A small contrastive image-text model, trained from scratch.
Model: 15.8M parameters, encoder arch preact_resnet, encoder norm batchnorm, encoder widths [64, 128, 256, 512], text encoder width 128, text encoder layers 8, text encoder norm layernorm, text encoder activation quick_gelu.
Training: adamw at rate 0.003, 7500 steps.
Rows from block 2 of the text encoder, named by matrix and row number. Rows with one number belong to one neuron. Each number is 128 + 32 x the weight over its row's rms, rounded and kept within 0 to 255. All counts start at 0. After the name is the row's rms in percent of the matrix's.
# fc1: MLP up (text_encoder.blocks.2.mlp.fc1.weight, 512x128), inputs 0-127
# fc2: MLP down (text_encoder.blocks.2.mlp.fc2.weight, 128x512, transposed), outputs 0-127
fc1.370 095 [188  51 128 128 128  79 128 175 128 128  95 128 157 128 128 171 128  69 166  84 185  84 170 128  86 128 128 128 128 174 128  58 128 128 128  83  86 128 176 172 128  79 128 198 128 128 128 128 179 128 128 128 128 128  73 128 167  71 128 128 128 128  69 128 128 128 128 128  55  79 128 128 128 128 224  43  62  71  59 182 128 128 128 128  90 128 128 128 128 128 128 128 166 171 128  81 128 128 128 128 128 128 128 128 165 163 128 128  55 128 128 128 174 128 184 128 128 172 128 128 128 128 128 128 128 128 128 128]
fc2.370 091 [128  83 128 128 128  69  72 178 128 128  61 128 213 128 128  90 181 128 128  77 128 128  70 128 128 128  41 178 128 128 128 128 128 184 175 179 128 128 128 200 128 128 128 128 128 128  64 128 128 128 128 128 128 128  54 128 128 128  81  61 128 128 128 128 128 128 128  81 128 128 176 205 128 128 128 128 128 128  87 128 128 128  89 162  99 128 128  86 128 128 101 128 201 128 128 128 128 128 128 128 128 128 172 128 225 128 128 184 128 199 128 195 109  62 128 128 128 128 128  60 128  86 128 128 128 128 128 128]
fc1.371 074 [128  30 128 205 183  63 173 128 128 128 128 128 128 128 128 128 128 128 181 128 128 177 128 128 128 128 128 128 128 128 128 128 128 128 128 128 128 128 128  80 128 128 128 128 128 128 128 128 128 128 128 128  86  91 128 128 128 128 128 128 128 128 128 128 128 128 128 128 128 128 128 128 128 128 128  52  73 128 128 128 128  51 128  78 128 128  95 128 170  64  57 221 128 128 223  61 208 128 128 128 128 128 128 128 128  75 128 128 128 128  31 128 176 200 128 128  88 128 128 128 128  53 128 128  45 176  86 128]
fc2.371 070 [128 128 194 128 128 128 128 128 128 128 128 128 128 128 128 128 128  72 128 128 128 128 128 128 128 216 128 128  73 246 128 128 128 128 128 170 128 128 128 128 128 215 128 199 128 128 128 128 128 215 128 128 128 128 128 128 128 128 128  59 128 128 128 128  78 128 212 128 128 128 128 128 128 128 128 128 128 128 128 128 192 128 128 128 128 128 128 128 128 128 128 128 223 128 190 128 128 128 128 128 128 128 128 128 128 128  60 128  25 128  77 128 128 128 128 175  29 128 188 128  57 128 128 128  45 128 128 128]
fc1.372 110 [185 128 128 128 199 128 191 167 128 175 128 128 128 128 128 128 128  86 186 128 170 128 128 128 128  82 128  82 128 128 128 128 170 128 128 128 128 128 128 157  98 128 128  86 128 128 176 128 128 128 128  82 128  67 128 128 167 128 128 128  63 128 128 187 128 128 128 128 128  70 128  79 128  80 128 128  66 128 128 128 128 128 128   7  78 128 128 190 128 128  44 128 181 180 182 128 128 128 128 128 159 158 172 128 128  79  77  71 128 128  79 128 128 128 128 150 128  95 128 213  76 156 128 128 128  96 128  54]
fc2.372 107 [128  41 187 211 128 128 189 128 128 128  48 128 128 128  24 220 128  88 128 128 128 128  71 128 128 128 169 128 128 128 128 128 128 173 128 128 128  91 128 128  78 128 128 128 128 128 128 128 128 194  76 128 128 128 128  58 128 180 128 154  74 128 128 128 128 128 128 128 128 128 128 128 163  87 128 128  78 128 128 128 188 128 128 128 128  81  87 128 177  72  73 178 128 128 128 128  98 128 128 128 128 128 128 128 128 128 128 128 128 128  99 128 128 128 161 128 128 128  61 185 128  96 177 128  43 189 128  62]
fc1.373 044 [128  64 201 214 128 128 128 128 128 128 128 128 128 128 183 128 128 128  62 128 128 128 128 128 128 128 128 128 217 128  54 128 128 128 200 128 202 128 128 128  64 128 128 128 128 128 128 128 128 213 128 128 128 128 128 128 128 200 128 128 128 128 128  51 128 128 128 128 128 128  59 128 128 128 128 128 128 128  51 128 128 128 202 128 128 128 128 128  71 128 128 128 128 128  66 128 128 128 128 128 128 128 128 128 128 128 128 205 128 128 128 203 128 128 128  57 128 198 128 128  59 206 128 199 128 128 128 128]
fc2.373 051 [128 128 128 128 128 128 128 128 128 224 194 128 213 128 128 128 128 128 128 128 128 128 128 128 128 128 128 128 128 177 227 128 128 195 128 128 128 128 128 128  79  68 128 128 128 128 128 128 128 128 128 128  30 128 128 206 128 128 128 128 128 128 128 128 128 128 128 128 128 128 128 128 128 128 128 128 128 128 128 128 128 128  43 128  71 128 128 128 128 128 128 128 128  40 128 128 179 128 194 128  38 128 128 128 230  68 128 128 128 195 128 128  79 128 128 128 128 128 128  62 128 128 128 212  49 128 128 128]
fc1.374 072 [128 128 128 188 128 128 128 128  72 128  65 128 128  62  55  77  34  75 128 128 189 128 128 128 128 193 188 128 128 128 128 128 128 128 128  80  79 128 128 173 128  60 128 172  67 128 128 128  45 128 128 128 128  67 128 128 128 128 128 128 128  72 128 186 128 128 128 128  41 128  77 188 128 181 183 128  91 128 128 128 128 128 164 128 128 128  65 128 128 128 180 128 128 128 128 128 128 128 191  80 128 128  66 128 128 128 128 128 128 128 128 128 128 128 128 128 174 180 170 128 128 128 128 128 128 202 128 128]
fc2.374 075 [ 66 128 128 128 128 128 128 128 128 128 128 128  73 128 128  79 128 185 128 128 128 128 194 128 171 128  77 128 174 128  85  91 128 128 128  75 180 128 175 187 128  64 128 128 128  78 128  36 128  71 128 128 128 128 128 128  87 128  68 128 203  75 128 128 128  84 128  67 128 128  67 128 128 184 128 128 180 128 128 128 183 128 128 189 128 128 128 128 128 186 128 128 128 128 128 168 128 128 196  65 128 128 177 128 128 128 128 128 128 175 186 128 178 128 128 128 171 128 128 179  61  86 128  82 128 128 128  80]